config.yaml
model: "image classifier"
image_size: 32
shared_expert: false
patch_size: [2, 2]
label_smoothing: 0.2
loss: "cross_entropy"
eps: 1e-08
warmup_steps: 1110
Rows from block 5 of a small image classifier, named by matrix and row number. Rows with one number within an expert belong to one neuron, the router's apart. Each number is 50 + 12 x the weight over its row's rms, rounded and kept within 0 to 99. All counts start at 0. After the name is the row's rms in percent of the matrix's.
After each expert's rows are labels from the 100 images, of 14848, where the router gives the expert most weight on average: "top examples" is what is common among them. Only what is clearly more common there than usual is listed. The data: rendered made-up planets.
# router: router (model.blocks.5.mlp.router.weight, 32x160), inputs 0-39
# up: expert up (model.blocks.5.mlp.up, 32x80x160), inputs 0-39
# down: expert down (model.blocks.5.mlp.down, 32x160x80, transposed), outputs 0-39

# expert 23
router.23 104:54 36 34 51 46 43 34 56 42 34 66 68 43 29 61 46 63 56 55 54 47 33 51 54 48 47 45 28 44 52 47 43 47 65 66 53 64 52 52 52
up.5 015:50 50 50 50 50 50 50 50 50 50 50 50 50 50 50 50 50 50 50 50 50 50 50 50 50 50 50 50 50 50 50 50 50 50 50 50 50 50 50 50
down.5 046:50 50 50 50 50 50 50 50 50 50 50 50 50 50 50 50 50 50 50 50 50 50 50 50 50 50 50 50 50 50 50 50 50 50 50 50 50 50 50 99
top examples: moons: three; rings

# expert 21
router.21 100:51 39 39 42 84 30 60 48 59 49 50 60 46 45 47 48 52 60 50 32 39 25 60 48 46 55 53 54 35 85 53 49 40 39 67 40 49 80 34 80
up.25 894:50 50 50 50 50 50 50 50 50 50 50 50 50 50 50 50 50 50 50 50 50 50 50 50 50 50 50 50 50 50 50 50 50 50 50 50 50 50 50 50
down.25 032:50 50 50 50 50 50 50 50 50 50 50 50 50 50 50 50 50 50 50 50 50 50 50 50 50 50 50 50 50 50 50 50 50 50 50 50 50 50 50 50
top examples: lava world; moons: three; crescent

# expert 14
router.14 097:52 38 52 46 51 53 46 61 59 50 51 41 70 54 61 45 70 59 45 49 30 77 36 65 47 39 69 50 40 64 35 59 57 39 64 36 47 59 59 49
up.4 268:50 50 21 50 13 51 64 50 73 61 45 50 50 70 48 50 49 50 50 35 42 49 50 50 51 52 50 50 60 50 41 49 50 45 50 50 73 63 50 66
down.4 327:48 50 50 50 00 50 50 50 50 50 49 50 46 50 54 50 44 90 60 50 30 46 50 50 50 50 50 50 51 50 50 50 50 50 50 50 49 50 50 71
top examples: moons: three; rings

# expert 5
router.5 102:46 38 56 61 57 56 25 37 45 53 40 41 33 52 45 56 63 45 56 41 52 32 47 21 57 76 46 29 42 49 36 34 39 44 55 54 58 51 43 34
up.3 889:49 47 50 53 28 60 17 35 51 53 50 50 49 48 28 72 50 27 50 59 54 50 47 42 50 56 58 39 51 50 50 46 50 46 39 50 51 39 30 41
down.3 879:48 52 47 50 00 27 56 48 50 51 50 25 50 52 58 37 50 50 63 48 49 51 50 52 50 43 52 50 59 50 48 47 51 50 48 69 53 97 61 49
top examples: moons: zero; rings

# expert 29
router.29 101:59 40 21 57 51 68 49 63 67 76 55 46 33 46 52 56 54 48 57 39 62 56 54 35 36 54 55 35 48 65 60 56 57 33 57 53 56 35 60 40
up.0 019:50 50 50 50 50 50 50 50 50 50 50 50 50 50 50 50 50 50 00 50 50 50 50 50 50 50 50 50 50 50 50 50 50 50 50 50 50 50 50 50
down.0 015:50 50 50 50 50 50 50 50 50 50 50 50 50 50 50 50 50 50 50 50 50 50 50 50 50 50 50 50 50 50 50 50 50 50 50 50 50 50 50 50
top examples: moons: three

# expert 31
router.31 096:55 51 44 49 52 40 57 62 65 62 59 57 19 33 62 45 55 45 48 23 63 39 82 48 30 66 41 65 26 68 65 37 45 32 56 46 61 48 61 73
up.58 894:35 39 49 51 27 55 38 52 57 75 55 48 27 19 52 53 40 50 50 29 49 53 76 45 45 64 50 49 30 75 86 53 50 35 53 50 46 42 50 63
down.58 891:60 66 89 50 00 49 50 42 30 49 51 50 44 58 49 62 56 48 50 84 50 53 43 50 54 50 52 49 50 44 09 52 50 49 53 50 50 68 49 40
top examples: moons: two; full

# expert 27
router.27 107:54 40 57 43 57 37 34 46 47 43 52 44 33 27 55 38 51 50 60 24 41 35 47 56 42 70 46 63 28 55 81 29 44 52 58 60 40 52 31 82
up.3 026:50 50 50 50 50 50 50 50 50 50 50 50 50 50 50 50 50 50 50 50 50 50 50 50 50 50 50 50 50 50 50 50 50 50 50 50 50 50 50 50
down.3 132:50 50 50 50 50 50 50 50 50 50 50 50 50 50 50 50 50 50 50 50 50 50 50 50 50 50 50 50 50 50 50 50 50 50 50 50 50 50 50 50
top examples: moons: zero; full; lava world

# expert 20
router.20 097:51 47 47 68 80 30 55 40 60 36 55 48 26 42 63 43 59 36 56 49 40 22 55 46 47 59 51 43 39 45 44 59 55 48 53 51 56 63 46 79
up.15 006:50 50 50 50 50 50 50 50 00 50 50 50 50 50 50 50 50 50 50 50 50 50 50 50 50 50 50 50 50 50 50 50 50 50 50 50 50 50 50 50
down.15 108:50 50 50 50 50 50 50 50 50 50 50 50 50 50 50 50 50 50 50 50 50 50 50 50 50 50 50 50 50 50 50 50 50 50 50 50 50 95 50 50
top examples: moons: three; glowing rim; full

# expert 4
router.4 105:62 51 64 56 35 45 59 39 60 69 46 53 45 51 36 40 45 54 50 47 50 56 46 71 54 39 34 40 57 69 51 38 49 40 59 44 28 65 55 66
up.4 012:50 50 50 50 50 50 50 50 50 50 50 50 50 50 50 50 50 50 50 50 50 50 50 50 50 50 50 00 50 50 50 50 50 50 50 50 50 50 50 50
down.4 056:50 50 50 50 01 50 50 50 50 50 50 50 50 50 50 50 50 50 50 50 50 50 50 50 50 50 50 50 50 50 50 50 50 50 50 50 50 50 50 50
top examples: moons: three; glowing rim; full

# expert 22
router.22 100:49 57 53 76 51 53 56 57 43 55 37 57 43 40 57 41 39 16 70 36 53 13 47 56 47 42 23 41 43 69 53 48 39 66 54 40 39 67 52 69
up.0 177:50 66 50 50 17 50 50 50 50 77 50 50 50 50 50 50 50 50 50 50 50 51 50 50 50 50 50 50 50 50 50 50 47 50 00 61 50 50 50 50
down.0 236:50 50 49 50 22 50 50 50 50 50 50 50 50 84 50 50 65 50 50 50 50 50 50 50 54 50 50 50 50 50 50 50 50 50 50 50 50 50 50 50
top examples: rings; moons: three

# expert 11
router.11 119:45 59 29 65 66 42 62 41 53 56 55 60 33 44 59 36 62 45 49 65 64 38 61 44 32 69 43 51 62 45 48 54 44 30 62 34 38 62 56 67
up.50 551:47 53 17 68 60 48 48 48 50 50 50 50 23 50 50 43 63 20 49 65 55 50 51 51 44 50 56 50 50 49 39 50 50 32 50 49 49 50 52 50
down.50 512:42 49 50 47 49 50 50 50 50 51 50 49 51 50 46 50 50 49 34 50 50 50 49 50 50 50 53 49 50 50 50 50 48 49 50 51 51 50 50 49
top examples: glowing rim; full; cracked ice world

# expert 25
router.25 100:64 34 60 51 60 52 40 68 63 65 38 55 38 23 54 36 31 30 56 44 68 31 53 55 33 42 41 64 63 45 57 45 59 46 60 45 34 54 51 47
up.1 017:50 50 50 50 00 50 50 50 50 50 50 50 50 50 50 50 50 50 50 50 50 50 50 50 50 50 50 50 50 50 50 50 50 50 50 50 50 50 50 50
down.1 019:50 50 49 50 00 50 50 50 51 50 50 50 50 50 50 50 50 50 50 50 50 50 50 50 50 50 50 50 50 51 50 50 50 50 50 50 50 99 50 50
top examples: moons: two; glowing rim; full; lava world

# expert 0
router.0 092:39 48 44 33 83 30 73 34 58 68 60 41 41 49 48 45 61 52 45 46 47 26 37 45 54 56 31 47 43 59 46 39 54 61 49 42 73 72 46 79
up.14 818:50 50 50 50 50 50 50 50 50 50 50 50 50 50 50 50 50 50 50 50 50 50 50 50 72 91 50 50 50 50 31 50 50 50 50 50 50 50 50 50
down.14 501:50 50 50 50 50 50 50 50 39 50 50 50 17 50 50 50 50 50 50 99 50 50 50 50 50 50 50 50 50 50 50 50 50 50 50 50 50 50 50 50
top examples: moons: three; rings; ocean world; lava world

# expert 10
router.10 099:57 53 58 53 78 35 61 39 51 50 39 64 32 55 58 42 42 59 56 32 50 40 43 55 62 56 45 70 32 53 46 61 29 55 58 37 52 70 64 69
up.45 894:50 50 50 50 50 50 50 50 50 50 50 50 50 50 50 50 50 50 50 50 50 50 50 50 50 50 50 50 50 50 50 50 50 50 50 50 50 50 50 50
down.45 571:50 50 50 50 50 50 50 50 50 50 50 50 50 50 50 50 50 50 50 50 50 50 50 50 50 50 50 50 50 50 50 50 50 50 50 50 50 50 50 50
top examples: crescent; lava world; moons: three

# expert 16
router.16 096:51 49 47 33 58 62 66 50 48 28 44 48 48 45 37 35 65 46 58 70 50 62 41 79 55 26 49 49 67 60 46 56 43 62 38 39 36 42 48 47
up.3 142:50 50 91 50 50 50 50 50 38 16 51 49 50 49 45 50 51 51 50 88 50 73 49 50 50 50 50 50 61 00 50 50 50 50 50 50 50 50 50 50
down.3 123:53 49 51 48 48 50 49 50 47 49 51 50 50 50 50 52 50 53 50 51 50 50 48 47 50 59 50 47 50 48 50 53 50 51 50 50 50 50 50 50
top examples: moons: three; rings

# expert 13
router.13 086:47 38 38 24 57 28 53 28 61 67 54 50 49 56 48 34 45 32 52 65 20 24 49 54 46 42 45 69 40 50 37 63 49 43 60 53 68 63 63 66
up.0 218:50 50 50 50 50 50 50 50 50 50 50 50 50 50 50 50 50 50 50 50 50 50 50 50 50 50 50 50 00 50 50 50 50 50 50 50 50 50 50 50
down.0 177:50 50 50 50 50 50 50 50 50 50 50 50 50 50 50 50 50 50 50 50 50 50 50 50 50 50 50 50 50 50 50 50 50 50 50 50 50 50 50 50
top examples: moons: two; rings; ocean world